config.yaml
model: "audio captioner"
dataset: "synthesised imitations of 52 everyday sounds, one a clip"
train_examples: 39062
noise_aug: 0.01
n_mels: 64
hop_length: 320
input: "log_mel"
spec_augment: false
win_length: 400
tokenizer: "char"
vocab_size: 31
encoder_arch: "vit"
encoder_norm: "layernorm"
encoder_norm_position: "pre"
encoder_activation: "gelu_tanh"
encoder_mlp_ratio: 3
encoder_head_dim: 64
encoder_fused_qkv: true
encoder_bias: "all"
encoder_qk_norm: false
encoder_layer_scale_init: 1.0
encoder_parallel_block: false
encoder_inner_norm: false
encoder_moe: "top_k"
encoder_drop_path: 0.1
encoder_num_experts: 16
encoder_moe_every: 2
encoder_expert_mlp_ratio: 2
encoder_experts_per_token: 2
encoder_shared_expert: false
encoder_patch_size: [16, 8]
encoder_layers: 12
encoder_width: 128
encoder_positions: "learned"
fusion: "cross_attention"
decoder_width: 256
decoder_layers: 7
decoder_norm: "layernorm_no_bias"
decoder_norm_position: "pre"
decoder_activation: "gelu"
decoder_mlp_ratio: 6
decoder_head_dim: 64
decoder_fused_qkv: false
decoder_bias: "none"
decoder_qk_norm: false
decoder_parallel_block: false
decoder_inner_norm: false
decoder_drop_path: 0.05
decoder_positions: "rope"
decoder_cross_attention_every: 1
decoder_tie_embeddings: false
residual_init: "none"
optimizer: "nadamw"
lr: 0.0012
beta1: 0.9
beta2: 0.95
eps: 1e-08
grad_clip: 1.0
steps: 6800
batch_size: 64
epochs: 11.1
lr_schedule: "cosine"
final_lr_fraction: 0.05
warmup_steps: 340
weight_decay: 0.0
Rows from block 4 of the text decoder, named by matrix and row number. Rows with one number belong to one attention dimension. Each number is 50 + 10 x the weight over its row's rms, rounded and kept within 0 to 99. All counts start at 0. After the name is the row's rms in percent of the matrix's.
# q: attention query (decoder.blocks.4.attn.q.weight, 256x256), inputs 208-255
# k: attention key (decoder.blocks.4.attn.k.weight, 256x256), inputs 208-255
q.19 101:62 41 56 42 57 56 46 52 33 60 37 54 61 73 46 42 55 57 59 44 67 51 27 52 36 56 53 50 67 51 48 59 39 47 62 56 39 41 52 55 52 30 52 65 55 46 54 42
k.19 094:44 51 69 43 36 61 44 52 45 43 48 60 41 57 53 55 43 51 51 44 53 42 61 41 31 33 49 46 40 56 46 49 43 64 46 59 65 33 61 50 63 37 41 46 48 37 58 57
q.20 098:49 66 48 36 37 67 61 63 44 39 37 56 48 38 32 52 32 44 42 39 64 57 63 50 49 57 57 58 66 45 56 35 54 43 67 40 39 43 43 29 58 42 65 49 51 39 60 29
k.20 102:46 50 61 30 52 53 56 45 40 50 53 42 51 58 57 53 55 39 48 46 44 53 47 50 41 47 58 43 24 49 53 68 24 74 40 68 47 56 48 55 61 61 54 41 56 44 54 33
q.21 099:46 59 48 40 54 42 30 52 33 59 52 59 53 48 39 57 62 40 47 46 53 51 51 60 62 36 24 58 55 56 33 57 52 68 38 57 70 66 41 55 42 41 54 54 54 49 38 35
k.21 098:56 50 57 60 55 47 29 61 54 42 37 42 28 50 47 39 42 68 62 59 51 46 53 30 31 60 44 45 70 47 60 41 61 37 47 41 54 65 67 47 39 49 48 48 31 52 46 48
q.22 109:51 42 37 35 39 46 56 48 44 36 42 33 46 42 32 41 63 54 55 32 59 57 50 39 63 67 50 42 54 49 51 37 60 38 45 24 31 50 46 41 49 57 60 55 46 55 61 46
k.22 108:45 46 50 34 58 56 59 58 33 46 43 53 53 43 63 64 49 44 34 47 46 44 61 60 56 51 36 56 48 67 54 76 37 70 59 57 49 50 55 53 62 33 40 57 60 41 42 45
q.23 097:42 49 57 52 51 61 39 47 35 49 45 38 42 29 51 41 46 54 38 61 32 56 29 48 51 55 36 42 55 53 60 34 57 33 53 26 55 64 52 50 47 45 48 68 48 45 63 38
k.23 101:46 52 14 43 39 64 33 67 39 57 52 59 50 55 43 38 48 32 46 49 52 53 47 47 66 44 67 77 64 45 71 54 39 59 42 43 54 66 45 63 39 43 37 59 36 53 33 29
q.24 093:34 45 40 58 64 48 58 46 63 56 33 70 49 40 51 48 36 67 46 43 43 61 62 45 59 48 59 44 34 43 68 36 66 56 57 46 36 46 36 55 37 47 59 53 53 61 53 54
k.24 091:48 22 39 46 63 54 65 59 31 41 40 26 60 47 29 46 51 66 50 65 41 64 49 32 55 62 50 45 43 37 44 51 61 59 28 49 68 52 53 56 60 56 48 59 55 55 54 59
q.25 092:46 54 39 42 53 49 69 48 67 32 41 47 37 56 54 41 41 42 48 47 46 44 61 67 41 51 45 42 57 56 55 31 53 46 48 45 32 37 31 51 56 31 62 31 70 32 63 46
k.25 087:52 49 37 29 49 55 43 48 61 73 40 57 64 51 59 36 27 53 44 60 52 71 58 32 68 52 50 42 33 48 54 58 55 56 27 47 45 54 46 45 44 40 34 53 56 49 54 73
q.26 096:41 42 51 26 63 47 53 50 48 54 56 45 42 66 34 58 60 56 45 43 57 49 44 61 48 62 53 56 34 57 41 79 50 55 45 52 57 60 49 55 57 52 57 56 52 44 38 61
k.26 099:43 41 52 62 47 54 40 44 53 51 54 42 41 45 57 39 48 67 68 35 60 84 47 55 45 56 66 50 48 59 50 45 44 42 53 42 40 56 44 52 59 49 56 44 26 50 46 48
q.27 092:45 53 33 57 52 54 43 54 53 56 53 72 63 55 40 42 45 44 61 47 62 42 60 43 76 41 53 54 68 56 65 41 52 64 50 63 61 52 55 48 58 50 38 38 49 39 07 54
k.27 094:48 43 52 48 57 46 56 50 64 59 33 59 43 48 59 50 62 51 41 41 39 64 39 43 49 36 40 46 52 43 35 41 73 54 41 50 54 53 51 53 34 67 52 51 44 54 58 68
q.28 095:47 52 59 39 62 53 69 59 60 48 51 52 47 46 66 59 47 48 42 69 45 53 49 41 37 56 66 45 58 42 58 29 45 56 46 50 52 44 30 63 54 43 47 49 50 37 32 74
k.28 094:50 52 52 38 57 38 51 60 75 34 43 66 49 60 41 42 75 54 61 63 52 56 69 34 45 49 60 39 42 62 48 54 72 56 60 35 54 53 54 50 46 46 43 55 33 57 46 57
q.29 102:46 40 52 56 47 50 31 47 61 59 62 55 42 48 59 43 51 56 49 39 56 50 52 42 36 49 43 40 53 42 56 40 51 56 40 67 52 38 42 68 58 71 44 55 47 54 44 67
k.29 102:72 43 49 63 60 42 51 39 51 54 52 43 40 38 42 42 53 54 56 46 62 57 49 44 59 47 55 47 56 52 59 54 50 35 57 36 38 61 54 35 37 54 55 57 34 50 49 57
q.30 092:40 45 52 41 69 49 61 64 52 53 49 35 62 46 65 62 36 55 52 59 53 45 49 47 50 57 57 50 43 55 34 47 53 50 53 41 44 39 68 46 54 40 70 41 61 52 66 64
k.30 093:43 52 55 48 44 39 57 59 42 59 56 28 57 39 45 35 60 58 22 67 62 45 46 67 57 47 60 42 52 53 47 53 59 60 34 53 60 44 47 53 51 43 48 54 43 45 43 48
q.31 097:43 56 31 60 46 47 49 50 62 39 61 60 58 58 45 61 54 45 37 62 47 55 53 44 48 67 58 60 64 50 48 72 66 55 48 63 55 66 47 50 39 48 39 41 55 75 67 50
k.31 094:47 47 58 58 38 50 66 45 45 56 54 41 53 46 53 48 48 63 34 63 50 45 38 66 50 58 57 32 53 50 55 47 63 56 70 43 63 36 56 39 72 41 63 50 29 58 58 53
q.32 121:51 52 46 57 65 56 41 50 34 41 48 55 53 49 64 53 39 46 32 50 40 58 46 53 70 63 46 52 47 42 39 60 45 45 31 47 29 46 51 48 52 34 63 59 61 48 54 43
k.32 124:43 41 56 53 42 49 38 49 53 57 41 44 61 45 52 74 49 48 71 50 64 49 44 26 33 47 51 61 56 54 73 57 44 48 54 40 49 58 34 54 45 65 60 54 31 43 58 51
q.33 124:45 56 44 52 38 45 46 59 46 63 42 54 49 57 42 45 46 67 50 56 66 50 64 34 39 43 57 68 37 63 68 63 52 52 59 55 46 44 46 56 52 64 40 47 49 49 36 46
k.33 107:62 54 34 62 45 54 35 51 45 49 55 46 44 55 75 75 60 53 57 37 39 50 35 71 52 43 45 42 44 31 30 39 59 36 45 39 53 27 29 35 52 42 53 38 54 56 63 53
q.34 104:42 31 46 42 47 36 49 59 62 49 43 41 50 46 56 60 76 67 54 49 52 46 53 49 48 38 46 57 49 70 33 33 59 43 49 46 51 56 70 56 64 38 54 39 44 51 28 65
k.34 100:57 62 32 53 43 52 44 66 60 41 49 45 43 39 54 60 58 54 47 36 57 50 68 39 64 36 60 45 39 40 46 63 36 54 37 41 37 36 54 60 63 63 41 35 23 48 52 61
q.35 100:53 55 59 53 49 48 64 44 66 59 49 53 45 42 41 39 33 58 58 30 55 34 58 39 48 33 48 51 44 45 50 59 67 45 53 32 47 55 64 46 58 47 48 58 53 55 58 39
k.35 101:37 42 37 58 43 51 35 44 30 32 31 48 45 64 48 48 56 52 57 48 51 40 39 44 56 49 33 54 49 53 57 58 35 52 49 56 37 51 62 40 52 61 59 49 47 42 60 56
q.36 095:45 44 52 37 49 33 46 64 48 54 45 33 59 62 59 47 58 33 34 65 44 60 50 65 64 49 41 43 27 41 37 52 64 52 60 48 47 60 47 43 45 65 44 44 74 40 63 61
k.36 119:47 45 44 49 63 33 53 54 46 44 45 50 48 37 62 43 40 62 34 59 58 63 44 50 55 52 41 42 46 48 64 31 45 45 50 41 43 35 48 44 51 54 40 50 58 49 49 30
q.37 104:55 57 45 46 50 43 49 45 56 60 48 50 60 60 44 38 52 42 35 56 52 57 60 63 55 55 62 24 64 43 52 67 39 71 61 43 65 50 48 55 34 46 42 53 55 36 43 38
k.37 097:50 43 36 73 51 42 55 53 62 50 57 36 41 43 55 35 60 61 36 47 50 57 42 37 39 55 51 29 49 42 47 35 68 44 51 40 58 60 40 33 39 46 41 37 41 62 53 40
q.38 097:48 58 47 45 41 48 51 62 34 42 46 52 57 42 44 36 47 51 61 36 55 40 47 47 51 39 61 65 66 58 68 53 37 44 57 54 54 50 56 62 66 55 39 73 41 47 53 39
k.38 101:61 47 62 45 43 69 27 58 54 47 41 41 48 64 39 55 54 49 61 58 52 45 32 47 51 42 56 29 57 52 44 66 56 56 58 51 63 46 39 62 54 57 56 53 57 36 40 45
q.39 092:49 38 51 53 36 31 42 43 34 62 53 46 53 47 43 50 21 50 37 53 40 52 46 45 50 50 46 37 51 38 27 53 63 49 44 37 32 41 43 46 43 42 65 63 63 47 58 43
k.39 100:37 41 62 56 47 27 57 50 54 54 42 50 40 41 51 64 59 29 45 53 61 50 64 53 52 40 55 60 51 55 63 48 47 52 61 48 49 65 43 47 60 36 34 44 61 55 59 38
q.40 095:54 64 51 51 58 58 53 55 55 57 36 44 43 30 55 50 53 59 42 46 54 51 50 50 56 37 39 55 52 56 33 57 55 29 46 36 55 51 40 43 56 36 50 61 60 55 57 20
k.40 097:64 49 43 42 38 62 40 49 52 66 55 49 45 60 57 47 31 49 53 53 42 43 57 51 53 38 46 55 48 42 55 67 37 62 47 53 56 57 44 59 54 56 46 46 55 63 80 49
q.41 101:33 56 29 51 43 42 53 68 52 63 52 29 47 36 62 38 46 60 45 51 44 48 61 53 58 32 56 52 42 54 43 48 49 50 39 37 62 44 61 52 56 56 47 47 65 46 47 47
k.41 100:49 50 63 30 53 54 58 47 50 50 40 44 39 50 42 36 50 58 48 58 63 57 52 41 52 55 46 41 44 50 46 47 34 64 35 40 57 62 38 53 40 57 36 57 65 57 51 62
q.42 098:46 37 39 43 42 37 61 74 55 41 41 52 44 61 48 49 48 40 49 59 52 46 73 55 46 50 73 51 41 54 51 44 74 49 42 67 59 42 48 55 48 54 67 47 68 41 37 47
k.42 108:31 37 63 44 39 58 53 54 53 46 28 56 55 56 53 57 42 37 56 58 64 59 66 44 40 56 50 52 43 57 61 55 30 56 45 46 51 38 54 59 62 67 59 62 27 36 58 57
q.43 103:47 57 46 61 62 45 37 47 52 49 56 39 52 54 63 54 57 60 49 46 50 48 62 63 48 41 47 46 43 59 46 47 59 46 40 56 54 35 54 57 67 47 33 52 39 50 36 47
k.43 097:43 55 51 71 43 44 67 51 49 64 45 69 37 55 33 46 44 49 59 48 68 70 53 40 49 39 66 63 53 57 71 46 62 45 39 49 25 55 51 65 59 57 58 59 35 51 43 39
q.44 099:51 48 49 30 39 49 59 44 40 42 47 48 55 37 49 40 42 59 40 47 52 60 48 46 43 70 43 57 37 49 48 30 77 46 42 35 55 36 34 48 47 46 60 47 57 58 43 21
k.44 105:38 38 56 29 48 47 47 76 43 60 49 53 43 62 54 39 46 43 54 42 53 46 59 47 61 68 71 68 38 52 48 61 29 57 62 46 51 64 54 57 60 48 61 56 51 45 51 49
q.45 093:52 45 59 56 61 53 56 56 28 49 49 51 49 55 50 62 48 46 41 38 59 43 52 66 50 64 40 51 71 57 59 54 60 46 60 40 41 56 41 36 21 55 62 47 22 50 56 57
k.45 096:30 67 54 41 28 37 44 53 40 47 52 46 37 59 55 68 52 67 42 44 30 58 35 61 43 35 51 59 33 43 73 66 42 61 53 72 50 39 59 46 55 39 39 42 36 41 40 39
q.46 095:51 67 68 45 49 33 50 48 32 68 48 30 64 53 47 62 46 22 47 54 58 34 32 56 51 45 47 48 48 49 51 54 56 38 56 56 52 65 51 43 46 61 42 63 86 50 63 46
k.46 095:55 44 48 58 59 50 38 49 58 49 58 39 61 47 46 58 31 45 68 49 46 37 50 46 41 59 56 29 54 44 44 49 54 48 63 48 42 37 35 38 60 48 51 34 71 47 47 55
q.47 108:63 35 43 39 43 52 55 50 39 40 69 44 59 41 53 41 28 46 54 49 46 41 45 68 70 57 48 65 34 51 54 38 50 30 54 49 41 43 29 39 55 35 66 36 54 54 61 50
k.47 109:21 44 60 45 41 55 53 57 31 41 29 54 56 62 62 54 51 57 34 44 44 46 73 64 53 54 37 56 41 66 33 55 29 56 41 49 67 41 61 50 60 54 45 51 50 46 31 34
q.48 103:53 56 48 43 46 48 48 55 45 57 47 57 51 51 52 46 50 59 51 38 47 43 42 55 31 48 33 63 68 65 41 45 59 57 42 48 61 33 59 57 57 61 48 46 56 54 39 40
k.48 101:58 56 52 68 52 64 40 54 44 46 64 48 41 49 55 46 49 57 69 59 56 48 45 39 43 32 38 38 50 43 66 34 63 42 51 66 36 55 48 59 50 53 57 54 56 56 52 56
q.49 090:45 48 61 53 56 46 48 44 46 29 43 56 41 41 41 53 58 54 43 54 46 44 47 49 56 50 53 62 35 41 45 46 59 32 59 48 57 46 58 41 54 63 57 55 42 49 48 56
k.49 095:67 48 47 41 41 58 40 38 48 54 52 50 55 51 50 41 59 53 43 59 80 59 48 46 45 59 52 65 47 61 46 59 38 61 69 35 38 50 45 49 52 53 47 53 39 52 58 60
q.50 091:55 70 76 47 51 59 50 57 68 38 63 37 21 54 56 58 55 65 59 28 65 44 49 55 58 39 52 53 48 56 56 48 45 50 47 56 54 50 49 44 48 47 34 32 38 46 38 60
k.50 095:55 45 46 51 59 58 41 60 49 44 46 64 60 49 35 45 40 40 49 53 55 49 49 39 45 40 44 49 52 52 40 52 32 40 63 44 56 57 35 51 41 45 54 55 64 60 45 60
q.51 091:42 69 62 57 58 37 58 37 33 51 48 44 51 49 50 38 45 51 40 49 59 44 48 64 60 40 56 42 62 55 48 43 63 45 52 46 60 62 36 44 45 30 67 46 43 44 42 56
k.51 094:52 41 58 55 68 33 54 48 55 55 40 40 48 41 71 55 37 61 57 71 43 41 57 66 40 57 36 50 47 41 64 47 52 57 47 51 49 43 46 40 61 53 41 50 63 45 63 39
q.52 094:51 39 43 52 53 53 47 51 47 64 65 42 58 40 51 49 56 40 49 39 47 37 14 60 55 59 52 50 56 48 41 49 57 35 57 34 33 52 58 36 48 40 66 42 52 51 68 27
k.52 099:21 58 47 45 37 40 45 55 61 69 33 48 45 58 65 46 46 56 40 40 49 38 53 56 42 49 43 51 38 53 65 72 25 56 59 65 60 53 54 50 57 51 66 55 53 49 46 33
q.53 097:56 47 53 31 42 62 57 66 46 72 47 43 43 34 47 39 16 57 42 56 47 40 52 52 56 40 32 58 43 52 55 48 51 38 75 43 28 48 62 48 49 31 67 52 48 46 52 39
k.53 096:57 64 47 32 45 63 45 54 41 68 32 42 46 75 66 55 55 46 41 54 46 40 52 49 45 67 50 55 48 50 46 66 39 52 32 62 52 45 49 67 33 58 56 44 42 70 53 38
q.54 105:45 66 53 48 54 48 57 43 57 49 71 52 33 57 53 64 54 43 49 58 47 63 56 52 57 61 51 45 48 47 41 43 44 44 36 57 70 34 44 55 37 54 39 37 44 52 41 43
k.54 101:56 54 54 56 49 37 56 59 43 46 63 62 49 47 40 28 54 55 37 41 57 54 48 55 68 69 46 37 52 45 44 55 72 50 56 48 39 36 41 36 40 40 55 60 46 65 40 55
q.55 101:36 41 54 44 49 69 58 62 44 43 48 55 50 46 43 48 52 56 41 44 53 48 45 49 62 50 53 36 57 48 51 53 53 44 44 29 41 33 59 47 52 58 66 64 53 58 87 43
k.55 101:47 57 57 46 44 63 67 49 53 63 33 36 51 47 56 47 39 45 46 45 38 34 63 55 49 46 70 56 51 60 67 41 42 74 41 55 62 60 55 50 46 51 41 53 44 39 55 40
q.56 103:55 53 38 57 41 56 60 62 36 38 75 53 46 48 48 54 38 55 52 55 55 48 39 24 53 51 46 40 54 43 53 39 40 66 52 71 33 51 62 58 45 39 55 50 47 40 36 50
k.56 092:46 49 72 42 37 46 46 49 32 62 62 56 47 50 50 61 58 42 51 48 51 54 41 50 56 38 58 67 50 61 48 55 53 75 25 51 46 58 52 68 50 49 56 53 44 50 53 56
q.57 101:56 58 49 48 48 40 47 60 54 50 49 38 34 75 42 47 56 47 79 43 53 42 56 57 49 43 43 34 30 49 42 46 42 38 51 50 63 57 46 58 75 53 44 39 45 49 28 52
k.57 100:45 49 33 36 60 52 51 55 40 59 31 40 54 52 58 47 37 43 51 67 47 57 52 39 58 57 54 41 47 64 30 61 51 51 51 35 58 60 32 55 44 66 45 52 51 62 63 44
q.58 102:59 48 50 74 37 46 55 21 62 43 48 40 28 47 59 38 62 37 51 54 38 55 41 61 64 41 43 45 55 77 51 44 47 49 27 35 46 41 54 58 44 42 51 46 64 60 60 56
k.58 098:33 66 48 50 51 46 64 62 55 52 38 58 53 62 49 44 44 29 48 61 40 46 51 49 51 49 42 48 43 50 52 40 54 44 43 48 51 66 50 36 48 69 58 55 60 65 52 54
q.59 098:43 45 36 47 43 57 64 58 49 33 45 58 50 51 71 54 67 51 38 69 52 62 30 47 52 71 52 66 37 48 50 52 52 44 59 62 63 45 42 37 58 57 50 64 62 58 66 52
k.59 102:50 33 50 55 44 51 54 43 43 53 61 40 44 52 52 42 43 50 48 45 49 58 62 61 45 55 69 51 38 53 45 50 50 45 59 57 67 46 49 36 63 35 32 40 34 34 61 51
q.60 112:44 54 54 61 45 42 57 53 38 54 66 67 46 48 64 58 60 63 45 61 46 43 49 39 34 46 41 51 50 49 45 47 56 62 58 62 58 53 51 64 43 45 46 28 39 49 28 50
k.60 105:68 50 39 72 66 35 39 43 58 51 46 63 43 45 51 53 54 56 50 51 62 66 47 43 44 37 42 48 49 42 53 59 65 29 45 22 46 44 51 46 24 57 61 61 53 69 60 63
q.61 089:28 52 50 51 61 51 56 50 36 48 50 47 51 54 51 42 62 44 47 61 35 43 48 58 52 57 51 51 39 44 45 31 57 60 34 52 42 22 44 59 49 48 51 69 64 50 62 51
k.61 096:45 65 53 55 49 48 48 41 42 37 59 48 32 53 51 48 39 48 60 36 28 55 65 50 62 38 54 52 39 44 39 60 34 55 43 56 69 62 49 47 27 40 52 46 55 38 71 51
q.62 100:63 68 56 41 41 44 70 41 51 50 53 46 54 45 47 51 36 36 48 47 47 49 34 52 67 58 46 71 37 56 60 40 66 41 52 34 42 43 34 38 38 48 42 49 69 62 76 49
k.62 103:19 50 61 48 28 60 45 58 43 41 41 55 52 55 28 66 41 47 55 52 44 36 71 60 40 58 50 38 43 56 41 52 35 58 48 60 62 44 61 49 76 39 40 52 58 48 25 33
q.63 102:29 51 48 28 57 62 45 37 57 54 41 49 45 55 54 46 37 42 44 46 37 65 45 53 60 52 46 64 45 42 49 50 52 30 55 44 45 48 50 48 50 44 72 48 66 51 59 46
k.63 103:35 50 56 37 46 72 51 48 54 34 33 49 53 51 64 43 39 54 34 66 58 44 47 47 54 44 52 55 40 62 56 57 30 50 45 72 54 52 52 52 61 51 59 55 61 53 36 57
q.64 122:53 30 56 51 61 36 38 63 52 71 60 51 50 52 52 63 58 33 61 51 39 67 54 40 44 45 48 55 48 52 53 57 48 50 45 45 50 35 56 39 34 35 45 33 47 53 41 50
k.64 111:43 46 52 47 48 47 57 63 66 52 34 44 48 71 59 57 57 54 53 70 72 53 56 42 40 51 55 59 52 31 63 37 42 61 58 42 59 44 59 50 44 49 59 73 48 49 43 54
q.65 123:64 40 43 69 50 56 53 48 64 49 60 52 46 44 75 59 43 43 53 45 45 65 56 63 53 64 47 45 36 47 44 48 53 35 30 54 53 63 52 42 46 52 58 36 50 66 43 55
k.65 110:53 69 48 49 64 79 57 36 35 49 45 43 34 39 29 45 61 52 42 45 32 34 49 42 42 61 50 59 52 60 41 42 42 51 54 40 57 54 52 42 54 47 38 57 71 44 64 35
q.66 115:40 48 67 51 34 46 50 70 34 48 48 57 58 54 20 50 53 52 49 26 61 49 46 42 48 27 53 45 57 55 42 34 51 38 61 44 61 48 54 39 50 54 47 42 38 52 52 28
k.66 107:58 35 48 48 45 36 35 44 53 63 58 48 57 57 68 50 43 45 44 50 50 66 64 57 57 39 36 59 54 40 59 57 41 51 38 59 28 49 56 53 45 53 29 28 31 51 21 62
q.67 114:57 54 44 42 55 50 49 47 45 48 41 62 45 61 46 46 59 65 55 48 66 47 31 61 46 47 70 38 32 48 51 71 44 45 71 37 33 50 55 50 61 62 65 63 32 49 69 44
k.67 122:44 60 35 51 59 45 38 44 45 49 37 54 40 35 48 31 70 76 43 38 53 39 70 48 55 47 41 65 63 35 60 37 48 48 44 43 65 40 53 28 51 54 41 42 51 59 53 61
q.68 100:40 34 59 49 50 60 35 34 36 51 67 52 49 46 42 43 31 24 57 51 49 56 55 49 67 52 45 61 71 44 46 42 64 46 44 55 40 40 56 45 34 36 53 53 55 55 44 60
k.68 112:66 53 50 67 36 50 40 49 52 40 67 37 51 72 63 57 42 52 43 56 51 55 48 45 37 51 58 52 28 56 46 69 43 73 53 45 40 46 54 52 47 67 33 41 52 43 47 42
q.69 101:59 41 54 63 36 56 44 38 33 32 40 45 42 62 42 85 48 55 34 58 54 59 43 54 66 43 43 30 44 48 51 43 48 62 49 32 55 48 66 45 57 51 53 37 52 37 48 53
k.69 112:46 52 39 55 51 59 69 53 63 40 35 39 42 46 45 76 50 43 60 49 43 38 57 51 37 45 66 65 58 47 72 53 57 58 66 56 44 35 52 49 61 45 50 56 56 42 58 46
q.70 102:67 38 68 57 45 59 57 57 40 41 37 55 50 48 58 53 39 61 41 60 64 53 54 38 62 32 43 60 46 50 45 59 42 51 56 37 39 38 57 32 47 50 68 38 63 37 36 41
k.70 102:22 45 37 62 43 51 42 51 40 51 41 49 48 49 40 48 51 66 40 45 73 50 60 38 48 48 61 68 54 57 49 56 81 57 38 47 51 54 55 40 61 49 64 40 43 43 49 59
q.71 116:49 35 64 56 46 50 38 33 42 45 47 62 51 49 37 49 40 37 52 42 58 56 58 48 45 46 38 57 52 68 54 54 57 57 52 47 52 54 56 50 52 62 42 55 50 39 58 54
k.71 108:59 41 35 52 50 50 25 51 50 43 44 59 53 69 52 51 68 49 37 59 45 62 47 36 32 50 31 55 44 59 53 61 46 36 52 56 59 70 47 61 55 52 48 43 27 62 52 47
q.72 109:50 55 64 52 54 54 76 38 38 50 42 67 50 53 41 17 31 24 57 36 45 43 46 41 71 43 39 57 72 50 56 39 56 36 67 45 43 53 56 43 60 42 55 63 58 47 69 48
k.72 104:57 46 44 58 41 48 40 60 58 58 49 69 49 65 60 60 51 56 37 48 60 55 50 47 49 41 44 69 49 46 41 59 40 41 60 59 50 61 62 54 53 65 45 37 29 46 39 65
q.73 103:51 29 70 52 43 58 46 31 59 40 66 39 53 56 35 58 63 41 43 72 46 41 51 64 37 44 41 33 44 65 62 43 54 62 27 52 41 43 38 53 45 44 44 59 44 56 55 41
k.73 108:35 69 34 69 58 40 32 43 34 55 48 54 47 45 50 47 44 50 57 29 34 39 57 45 56 50 58 64 63 73 31 59 62 42 33 44 53 49 58 44 52 63 47 64 44 88 49 50
q.74 099:49 50 47 56 66 49 40 46 42 65 48 50 61 57 46 43 59 43 59 58 38 52 53 52 42 58 50 53 48 42 52 46 53 48 55 52 37 65 30 62 44 58 44 55 57 52 41 43
k.74 098:41 58 48 47 64 44 57 46 36 55 51 47 33 44 57 67 41 45 43 39 55 59 43 49 62 58 44 40 58 48 40 58 64 56 39 46 51 70 50 63 51 59 34 53 42 53 41 49
q.75 090:49 52 35 57 32 53 55 53 54 52 55 53 38 54 56 71 55 44 47 48 40 54 38 54 68 72 33 47 55 41 55 56 50 35 48 44 47 64 59 42 23 56 36 38 47 46 48 37
k.75 094:46 37 68 62 46 49 57 38 59 63 41 43 45 28 57 44 27 53 54 40 55 54 55 54 60 44 72 60 35 61 51 49 52 34 44 57 55 47 44 57 54 38 55 54 57 39 47 25
q.76 095:69 50 49 52 54 53 58 49 35 57 58 49 62 50 60 40 39 47 47 46 46 45 60 46 44 46 36 54 43 52 48 58 38 49 42 40 38 44 66 40 30 64 43 60 45 66 63 53
k.76 099:45 54 38 53 69 35 64 62 50 70 52 68 55 55 40 44 42 38 37 39 37 34 39 44 30 45 33 53 49 63 47 60 55 40 49 57 38 54 65 39 40 45 49 48 24 56 40 40
q.77 100:70 47 37 67 50 61 28 28 40 38 39 31 43 61 46 43 40 60 44 47 57 42 49 44 57 47 43 44 35 45 32 33 59 52 49 32 32 48 67 25 29 53 62 46 52 44 64 46
k.77 100:78 47 46 38 43 48 56 67 56 58 46 42 53 73 57 56 54 49 45 61 46 39 43 32 40 26 67 50 40 58 52 43 76 47 55 60 52 27 51 60 58 43 55 43 61 45 43 30
q.78 102:32 41 55 56 46 38 32 45 53 43 57 58 23 41 44 48 44 39 47 36 36 58 45 45 62 69 55 39 53 49 38 43 60 56 51 31 47 51 67 41 47 44 60 41 45 52 63 46
k.78 103:53 44 53 65 28 60 60 56 47 57 59 21 51 51 59 44 44 48 57 54 52 70 41 57 41 47 61 56 34 55 71 43 53 36 43 43 41 42 43 38 47 38 47 41 74 56 45 58
q.79 096:44 59 25 34 41 57 55 49 57 54 53 31 30 29 71 59 69 48 38 36 36 56 56 47 48 65 61 38 51 52 37 55 56 49 46 51 51 52 62 48 44 36 54 44 34 37 45 47
k.79 088:60 43 46 56 59 69 55 61 51 53 35 28 59 63 64 46 44 41 54 64 43 43 43 43 64 42 32 45 37 61 74 51 62 49 59 54 47 47 47 59 40 53 69 45 58 53 54 38
q.80 091:36 42 65 54 47 39 52 60 59 34 64 53 45 39 32 59 49 53 56 50 53 26 52 59 39 29 40 62 47 52 66 36 49 51 58 49 44 63 55 48 49 53 54 45 53 42 66 55
k.80 094:33 60 35 52 51 42 55 44 44 56 54 60 40 53 37 51 54 68 49 64 50 55 39 29 54 52 74 32 50 51 31 63 47 57 42 62 50 68 46 35 45 70 51 49 51 69 54 67
q.81 092:47 27 70 41 56 49 65 46 47 45 47 45 50 45 43 33 37 43 54 63 60 57 42 45 52 60 56 50 63 48 56 43 50 50 62 45 51 47 54 56 65 26 67 43 35 56 41 39
k.81 088:45 50 50 49 48 56 55 30 52 22 38 78 42 38 53 50 74 54 45 60 58 52 44 32 50 54 43 34 65 50 49 60 48 44 51 44 26 40 43 49 65 52 55 57 60 53 37 71
q.82 094:43 35 43 36 55 44 66 48 52 34 45 69 61 48 30 56 53 55 63 63 55 50 66 62 56 47 60 56 58 50 51 37 46 49 41 44 40 51 35 49 55 30 47 39 39 56 46 38
k.82 099:31 54 39 67 40 46 41 33 41 24 53 61 35 37 54 35 40 63 59 52 54 64 54 68 67 51 26 39 41 44 44 48 48 56 45 33 67 61 40 44 46 57 42 34 52 57 54 55
q.83 094:43 42 75 39 51 42 56 49 58 48 58 44 60 51 43 42 52 43 23 49 43 60 46 60 44 68 51 42 46 59 47 31 46 58 55 66 65 36 45 41 61 49 33 51 39 54 49 51
k.83 097:42 52 55 62 48 76 63 45 58 41 47 62 58 50 54 54 49 58 66 49 59 22 37 37 48 58 50 68 49 61 40 53 48 49 48 45 52 60 53 49 54 48 48 47 43 31 31 54